From a checkpoint of a small image classifier.
Model: 23.1M parameters, 64-pixel images, arch swin, norm layernorm, activation swiglu, moe top_k, num experts 16, patch size [4, 4], depths [4, 8, 4], widths [64, 128, 256].
Training: 4700 steps, batches of 48.
Data: 72500 training examples, 3.1 epochs.
Rows from block 10 of a small image classifier, named by matrix and row number. Rows with one number belong to one neuron. Each number is 500 + 40 x the weight over its row's rms, rounded and kept within 0 to 999. All counts start at 0. Numbers have three digits each.
Before each neuron's rows are labels from the 100 images, of 14976, where the neuron reaches its largest size: "peak on" is the class under the peak; "strongest on" is what is common among them. Only what is clearly more common there than usual is listed. The data: rendered roads seen from a driver's seat, with toy cars, trees and houses. In brackets: how many of the 100.
# gate: MLP gate (model.blocks.10.mlp.gate.weight, 336x128), inputs 64-127
# fc1: MLP up (model.blocks.10.mlp.fc1.weight, 336x128), inputs 64-127
# fc2: MLP down (model.blocks.10.mlp.fc2.weight, 128x336, transposed), outputs 64-127

peak on: verge (51)
strongest on: snowy verge (64)
gate.156:427517522507493519465486517454478405527529457525510518437550519528476505432526438500510517537411494466430421443515472494491540458571468450485512529539562445451494524479529425498406456518508514
fc1.156:472438515518458473425524546489510444569544436439545444510499487498542483490498542481505539467511429488523510524523513557479416404537465533481588529537465543485453503510507553465448571616446596
fc2.156:484522495432507491472504478581559625485482419490502520421512538505432511577504503500514471510449429466446451478485511474555556469447473493551507471519486481518511502489472472530548539526523501

peak on: verge (46)
strongest on: snowy verge (65)
gate.77:545502507440523548526540482489460555455543479538546440556498506547503506530509474502462522470445533438480490505529496436488487470481544557448540538515558491482492453448463501491524493473508503
fc1.77:475499540430574492525545554485507431445526499559462466473489516568504450527516457466484533483505554456507504503505493460508492489467532455513471551500451462490531529502494549496545499428555493
fc2.77:477487546500453427468542469456489575521492592481500452539581460470543510479435430465511452570478512493475501445519512443477479517483449573513446418535487516540504528492509511493540482549478509

peak on: road (86)
strongest on: dusk (84)
gate.21:545513480456511524489427518518423547462491498487490545516537500447486521467460547480530458450551538472559510502530542437448531513464467486475491445541571377541482569458511462524503555519487496
fc1.21:507558506464543548501511546512481512474476474546427509516508522455489531541482538580486474452466532521578469496478574515477482500493459464526490522533489446505503532451519514497435548457550419
fc2.21:519513571540543489536558522450531510557555496538492478541407509560562470501479539507425506514449501458389523533458506487519510513519547545435466459475497479494465495472505429550470438457483532

peak on: verge (45)
strongest on: vehicles: zero (37)
gate.291:474509563524513473497554496510545483502518553524501577459489460473528446533496588464460505486528441450447528511556515431470492385533497497528531548487524457529572576478459431550514555503495512
fc1.291:473461457505516544543567499501464445504465520475446514472461486479491511502557499481502405542479499495473438507491545482530496533495487491527530430522463519513548419531455452598531554460473458
fc2.291:508545458526548528449513413534535433558476452450451482523491463490505535445470524484427576465535536504552507557532526472505428509545502524493492544476471517423441509500499557517437563472461539

peak on: verge (43)
strongest on: dusk (66)
gate.237:485432553506493499518474560461565514517470467510496483469520482456561429475518511488465474561548463467487528541512552511516524563436477558466424572534490541502475553495503561488435488430547557
fc1.237:525453504500469501535490585466567438453502483482504481464476495450482475494533480505519507526489476521508519529520546468554493523450498498423510481519520518490529431551464503454465442553515458
fc2.237:421503538509479511446487509468535540461535497476521548505501514533504572496537485493466516580423492505498533503482498509463456483489514504519558431477497443438460444434542546521499522438514500

peak on: road (96)
strongest on: vehicles: two (69)
gate.6:462473562509504551463570501505488500482492521506486526469508537436504482438502513552483490428537492459537566492555563509515502489505469448459545535560474504452542574489483518524440474515494504
fc1.6:536493530527448437487477446485529465483511479452456486511621469505552513553463536469515486564497512524495503456450451575521443448522478424537468501477455518535449468494453508616563516501536504
fc2.6:471462512531487514491491482519476574523505557524478542471455554542450420440505529527483486431512388559481450584501567500469455458564443500472483511547433499489513514519484557401450506487496536

peak on: verge (47)
strongest on: vehicles: zero (32)
gate.255:535507501488574486547482586457453480476564486467458492509485467556467430568523484540568556537570513530477471508494486494476438407463515449584543524520471583595455497577466470505506465532531488
fc1.255:485520497493502487451512557457520514545500495557610446505474469480412488524496399447548495453469546539485534514581520442424513507514524536509467529559430454488536506509486544508513455485408560
fc2.255:532529482509411493467479535467468412458523448417492549486518547504521500539522541504409445530552458587543456518500555498482507468503490497512534474488494578548419468541490501492470502567551495

peak on: road (100)
strongest on: double yellow line (58); vehicles: zero (33)
gate.130:549511473465532500492501551521539415543491503462464452486466517554500496476454515509440498494507462518496493489509531434463509462493455497513410469492515577523539451557543454449511472515523552
fc1.130:542450552452542438571436567455516386504470495477538500484507564545442463454494513469497503449579520488535522455489506450467480496513547501532443539553438496536447460535528502455513488547513544
fc2.130:500506524546498501493504508526508482394519523486499530466521508528554497508524476600539480548530503466503546496493532499538495596532476473501490417547504386574450471483452509543515475536494450

peak on: road (72)
strongest on: dusk (68)
gate.53:585464528508442469424479534483504519460524509516473532489525574473473473446543476528558589482415490472517446511485490509520448491516620532539460520437508453481495496508555527546503457446586513
fc1.53:608462437460491400504477513513479501483535550566510549512515550501502533435523475526466471432460460481486548556493507525470453568482512465509510507416518474559503538471570543512470458498505538
fc2.53:479492491499494427585507466571416491584533497489519572576439550488470500488419522495517470477547539543554480414487528435455552475498473511481474455536497555539467473543486484465486503531474545

peak on: sky (69)
strongest on: vehicles: zero (65)
gate.132:529533486583551458485546566481559543493520493546505503485532584557514521533536573451492432575417578531599480501458464495541481520462488461448563538521506510493454485487477474527491419483489466
fc1.132:524523450487548553557437497558492466485502494464453485530504434547437482538399469488490474475549576483494517483509510442496447548472526536526506558493557503514526500563505489553443459534464439
fc2.132:519461579486425436510474454595550487535506485515500552509527456439531490533481525446548478572563509428450483591499493517595504478505466492495517539505541548510437568494487460417492517480444506

peak on: verge (36)
strongest on: vehicles: zero (30)
gate.314:460621479494534460452467439490504400419482525488435531539490422496493515457508549480478494556509571589523484441474513564445455473619478465462466521499468601468529509461465477550492469540489527
fc1.314:496519498441530557527422543433480486412524457468448513488459480523421539492547457524469545475511476537493547469512519492445397524520451506487492435537551521516491561444471519493515502548552475
fc2.314:491432473390487495522462577531489504550537493551488448518538534403540501505484496501480461446423535494516473586540507542532453504534572491496514481540432465476465466507555543415519449507507472

peak on: sky (88)
strongest on: dusk (91)
gate.313:517508475471499518510526560501498494455513572547547519522468498549446524489482521533566469547481435508527543561482465456515494482447444514562570503514465546410520489504511457422469495529576466
fc1.313:499497504483491452485444479556540470557488529440468449479480496394546447479535542501455406499461477473525501470459434494446458495504518532466510570496535460486454609533525533534483509442544544
fc2.313:558507487503492461488514436619567453479430555541530565497496516548473582531443507604555506573563524488488507543424426573515522553525525473504455461451496501432500468553497399495533479494451465

peak on: verge (52)
strongest on: bends left (64)
gate.18:453463545471526485447500552549536423433474509424522579478513558490436496445506493495503490539472505490508537496505486432512443522507489520469447515508505491538565545430528482546514538495489527
fc1.18:477395471568583491505540491517524444468499521525505495507503378485467508567493525541549483485525462488434430477520471523471500461549465569456525452484558490448455440480454514476450508527564525
fc2.18:522494501503544497434484542454400587384484453490524537458500487540493535486457499495475572428527485507529559470437508584548455460546525498524472577421492499502494533486517496505536525490500465

peak on: road (65)
strongest on: crossing stripes (51)
gate.250:558481493541548489511438532538540442515506550514502520451362484459542474430488565510516451515564454538416467429497499505485505529528492504469531464508550490534506481537496497486542462473514447
fc1.250:531488487513482511477496550437466505530500437467494515507558519444406465527511481549507486462429455413485451537534466480465485531486529555502445498487517580423495541512512487564473466483516503
fc2.250:518449531433464405544532504501493521434466595500557555478559499504584528505505537502546446505568428532515457488482448501463478508505474506527519479585539446473507522523486506539566494479538447

peak on: verge (55)
strongest on: vehicles: zero (44)
gate.180:499449546444529524440543548535536517525550550481487544485508525509516528503413567414467509484490485507483487480493465515467434508471556536454526442537528508517459468474524458575472473459535513
fc1.180:493532539456446519519515544519512521476498578443508497475504518612481521505460475483390487517461441442522488449546498523467489545445588535367513481494501565533476425456495471492457523453509514
fc2.180:473466495590532482518547455513458459440564519581467479531536528503558556492541535503431465466456524555533451581438565502512532513552463498498466503475511475502478496503451530535493485493507490

peak on: verge (42)
strongest on: snowy verge (64)
gate.142:489490562494530513464491556421539464545475488516469465503508455521546479575486492449540509523527470582442488502546533515447511478569544491470499536511458557500513502468542532541531512438472538
fc1.142:496549480500477520505481520451446536560460534534537569584520536517549571429543496449525488429428479494515455507488442421486528564562467476513538513523554453490522541420445413394453496522548407
fc2.142:484461498490517495501469472586555490462550476566415528553513523515512562481530438523416475462604410537458487494500605504468507481557508529496495495428507491458496448473414504500480453542553515

peak on: verge (52)
strongest on: snowy verge (61); vehicles: zero (33)
gate.59:518478491495575475519487421523411443493458510501534464433543474498487507544573425502457506551511456430560538489492449520527471459502479512488528479450514474519524549519522506544507542517433371
fc1.59:541489548456428528554510520514493447510507546499500529463495471453492522487541487533513470423528560530512427521520474464553467559461458533478442439431459542521496486481459514401505544446478483
fc2.59:473504484572522542468504536448488544514489486459524475571496502531508524377519493476555470449422492448469522530572511526533485559477515471483461589563521487519469433477447473454554512505518475

peak on: verge (37)
strongest on: snowy verge (72)
gate.25:490547555458475519485408492485558420562504485538400540531469515496528514467502518463472510502511542530506431473488458553505506518476483531459520517458491457498440557468495501530438430538513471
fc1.25:469517487477494452455541534558517455495560484523479500490422553526521467550590468524463541584481510420546486455518497467505498490431511513489463487532476444457524475600551544498458480517552515
fc2.25:494477503407421463479508457468513497489523472537482464574539564519518475449484508519443510530484570475411533506543559473432522523553490530526499487520568525543509474464483530465532523538557493

peak on: road (61); verge (36)
strongest on: snowy verge (68); vehicles: zero (46)
gate.164:501435491533463489453523576500527452472499497505525518435510481553515405461476481533453579580502464494481446534503525495495502376458536503485437537477495590497472512439501469459531503522434532
fc1.164:490493468495605519496631496451560446482596458485485539428523471459524480460506507563513568510482506503526489491493466516524491431545523527464499499480561493543467589508504451498564484481472497
fc2.164:530481562521459547502453439565479492512493459537530484570500563510487529518479428484499457487517543491510503478469551492569490552465464487483533494482490450507517529528499532473556533565494543

peak on: road (63)
strongest on: vehicles: zero (32)
gate.31:481460518427436484491515460498530480443493486497542487500537516446531467523562398495489496495501463521568426514499496507523513396490504517535484600479568530553569464459506435514571462568529440
fc1.31:508446517546536520500509499416518544490537532521510526535569541481513453464542532522570575571508487524490522559481532525480480441469519516559440497468540507512488465493546519533532558409510536
fc2.31:576521481473465510446541545471498456513493458433512506499499501453604523502430519480525467453511505525484564430513577499490512474435539450414510493470555503476461502506514583501542447558467548

peak on: house (25)
strongest on: vehicles: zero (35)
gate.52:485485465519532442539543500558520500499554467476447511547503455523468496586489492494517478539501466468498546467548555447466577487423493481437514560590529531477487515487484504430553466469511475
fc1.52:447491460511531517531473587471538445509527454495397485547495606462495494549563458492544488523455517490508548456476526438521495497383469453501497546615517510437520557455491504525514525508461472
fc2.52:547505499413544559524548520459479497522477526465523519479525476514583506428478508539423520500502524471510460435568545596451542570491542397542415494453506575535477472495468497474491457511547487

peak on: road (89)
strongest on: vehicles: zero (47)
gate.32:484480533539512475511443586426514439481507482538526450467474479561505536522462536539532485555538459459512442460504459456479508550490533440457449459454497576513421521573513529502515516480429525
fc1.32:578549489527531609446491448512522521541536521514503507488481511489535488502450524576558493482478414437467461518545507525565542509446527481406460565524470550470535444509456515495512493515498534
fc2.32:468510483519495513474430538473555444521512453558472519480456568546477473510453531558485585505463531544457521507519497538494516512486542506564486472485571525477535458454530551603484559474451486

peak on: sky (76)
strongest on: dusk (90)
gate.116:444540449554511469499478454466473447496543505574495517479450467513511529456540479496495509518439449475520513477525557557505554476558450493437485542494496559456517505428430515471485425506531516
fc1.116:458522511496462458442459490545536471504468517446424513470515528475471504521495559501474526446531503452504570466570541555481430498513474526445473609564487490554399588562445512495480517468477500
fc2.116:520476496564562492498495496545465445510426579525468529536431527503475562481537462517550456435546493580482504476500495457427504452517555501547534545461465498486554496527510479432563507467511452

peak on: road (84)
strongest on: vehicles: zero (45)
gate.140:504519467452404538470494425486461430487554482484482498498554500505506477497514479495404583543542463493479494518536502468540473561520439542466559486513507553496543567509435414514424530479468517
fc1.140:470452536508512531561487467571488438538521553508469478500511461548471516489483484433474534434492495485495462496552495576542562452564429476487492477535528436495508550521467475473497511449425559
fc2.140:531590505529578485462510470464507534446430493449478516504519513569558509459544505492444528500521489513459505426525521473513574532484479493530424547492464567503491511466467529593515508549493528

peak on: sky (90)
strongest on: dusk (93); snowy verge (62)
gate.122:510482501521521497534519519434557527519484612520543433475464473547493477477448512401512490417538506521503507517507550491494571471446459493455489415571535527526558573485432492516467527460427553
fc1.122:478513542491458499448511468461456479528437469474453493490504528481498466531517487532585471514440567533463427428438429487520457519488538475521566485448557492519449500545539461504536472489510502
fc2.122:542510462548464514463487546538489489457580475488441472468504505512485498527441488490474536553552561440429500457610489440504517516583550448552467495496528543505500479479515436477509487489411492

peak on: road (93)
strongest on: vehicles: two (69)
gate.86:502489460501476512451551502531527545516510402464475470477486557451449521500490455512512497502443540438532465509600532517515490540479496484503522411445483468533447470436496478474544512558484468
fc1.86:579450487535500442482570526550512496456475545448464494486541525443492472417483514482447463452524515432496515437433537503495538557497504495520481565483517538465463455524481481496541590514471512
fc2.86:493489526430559502463483502463548468533494478494441512537525514543546475495541504514485585421490476575479521470468519475453490485508414460495561594543521535501543497490446546475525509483539546

peak on: truck (30)
strongest on: dusk (70)
gate.20:543502497482437515434516523450493569471518502430550540436508501484595534510525519552431505461485525532532441497545455481522472529474484495473500448471481527520462489441472494525495472456550568
fc1.20:522545510515515457508501548514540544455497498495521574462479443521547457536513447539510452441468526574514426476540530444503531521479536486565551552509504500485443476500504519552539497432545511
fc2.20:507407501505533518532536444490591386535438518522487515530533444540508519439507570435507493521438505525525503548496487525492491474524512451416535480500489529539525565466532467499598446567520465

peak on: tree (27)
strongest on: vehicles: zero (39)
gate.96:470480508522544531463465412472477490546460465469474486609463468499494488477564458486509512485466489512551522461528496530528454552447490529510500525578468534461472647449498497515515439471488483
fc1.96:451525540532491562519506427437445496494522394468446491592563504483493487470497537445520492509508520487557507479483441473474472516524514499502580531433473492503481611494530519494501479483513526
fc2.96:485504511485511554509522561538606554552478549481526511535517428497471465455494518480534528462572460573447430488454551463484596537520514420543504458493505490506517561528503584512486572501467497

peak on: verge (44)
strongest on: vehicles: zero (43)
gate.183:498485482468459504557553506485536470491516503441541497500488481479546531566512546485457513513482515443475402429525462517505493535567532537543501566436555535435539545518505510556473521484413436
fc1.183:528490450453566529525457504544505591476437506508500529504532402496472488459445430515538509586525416494542513506519546512478540468472497456444474398559476535533465441478530528456560490509538507
fc2.183:558433464453528466535414549574496509488421526534534501487472621514459560480513546488472433482552416428457482512532541482434473542474516498512495440527521476520477542538457516490481521510575484

peak on: house (27)
strongest on: house (60)
gate.123:463533545563478532445514487455500569472495491480555558467541493546563483504543533555476500503525417464492541445490510434539498546460565545470465441463413506487505576511517520448456527494535469
fc1.123:426486490444498454511506574520474461466545478429511541519512492550512511423477555530495537480458577527522557554555517484472476462518452510495500498518452485458539601496428367488531506565517477
fc2.123:588477518500477474474533526544461487470484498525407516548478526453506477482485472510528532566518551562511458508481424536509469506482567439568555496513517526473463444499558552568452466484526607

peak on: truck (29)
strongest on: vehicles: zero (30)
gate.94:431483506438530500544495534514590471454459513470429580491565499485542513487517499397451532492564445498472473465456539519513530440480462487447459439590520533483606530507497492526514547509477501
fc1.94:513494520454509481522536576494534510609503485515530487487527525462477530454496533461481521448488409496510495443521500431480583471529532472461480419508518468483526587568477467493499549547461523
fc2.94:494540595484491486571531496520408492476428487427474465463477405534542477486549560511510486540557511531510496519494537493459449499424529466508532494536448512449518461474504519525561526406531506

peak on: sky (79)
strongest on: dusk (85)
gate.185:466453486500508519468500551421528450495460482475488513455465403545458511545521473507548565465481558524518485502500532534479488521500496524476454465511492618466486522474585572491446470528475468
fc1.185:468459470555554530511418477473528477477562486476505470542479550410588502531524464460537507515449489449577468475506472563464495482547546497501519483505447460528496560483484504492485447498500472
fc2.185:530525509545486493454519581550446517531452489447482507497444500505485525475489631459606559523580493401488497483542456621444470493510487482508526549447500493506455405512525450498522499486451435

peak on: verge (48)
strongest on: dusk (69)
gate.259:502476422460487546416483564474498539554445551580550497518527461453482459469469461562509580496485487472588463490520465442480510496451474573457436469479540495464556494466453466464464548502459514
fc1.259:522509515502526487447498478439531496528367558443553475537487525436494495508569438479530437410496515523540543480444529464499519554454556521575486567472482427498470510486502498521545482488543490
fc2.259:494439499555479471485419525505442472523419606510518445523518532440534521493511470534534496516533481469517514564543514521448438394502446584482435521508431498530485527535537486525449462516509449

peak on: truck (35)
strongest on: truck (86); dusk (74)
gate.321:520434574519451476453542514497472510494511589444526441521517519534533446528485544493558491549519510470475420402531502440495439533484462472476502432514493596533553556515518476484541514472513503
fc1.321:513507485472463505504554494498551572479491450480510503501521494518522516516451531537464547541567540506474534573468455477502528489415458413578464410551510461512509481508505423538531494528457524
fc2.321:477485451508541378540470505488548499597487479531539480477488481513519572529488490550479520478507549432462497498479497568486508455484577555429431512546548513534493477518455520442503455533536522

peak on: road (76)
strongest on: dusk (62)
gate.54:452475500483533570488519522533462588487508539516533501490438458504497559527539447575421462531510509439557521408578475490534482521546508530490437545510534495484435566457522429559497508474479491
fc1.54:535436439486524462507467472458528472489496471469561514495478508457519440527526452496510493450505475587512559533531511470460499564506509600566518486544535455534527478527510515585523490479464486
fc2.54:590507510494493490545475466546491478619466493477520444503488456484472500541434547539541514559572530459402507511473485504596484461492520521458469491479506524524523478501517576429518454461439474

peak on: road (66)
strongest on: vehicles: zero (33)
gate.278:535544521474486450566429541492506494512526488527503529520493552499506490519505625493516547541443424520443513548490509507452548542480461566508514429524489487550488481459465448510503526519531546
fc1.278:524443532490583488477540436494508490464424489540464468505573502587491525541522534481521588536424467394501482496453507527514468456569521404505473589497519467486482460491507497514554539544473488
fc2.278:499463468464532538456561485507464495480536527521475459520496513529539536475539485518505437453473485587450449443524530496456536512487439551538524428466521414522512462408526473432526508510510526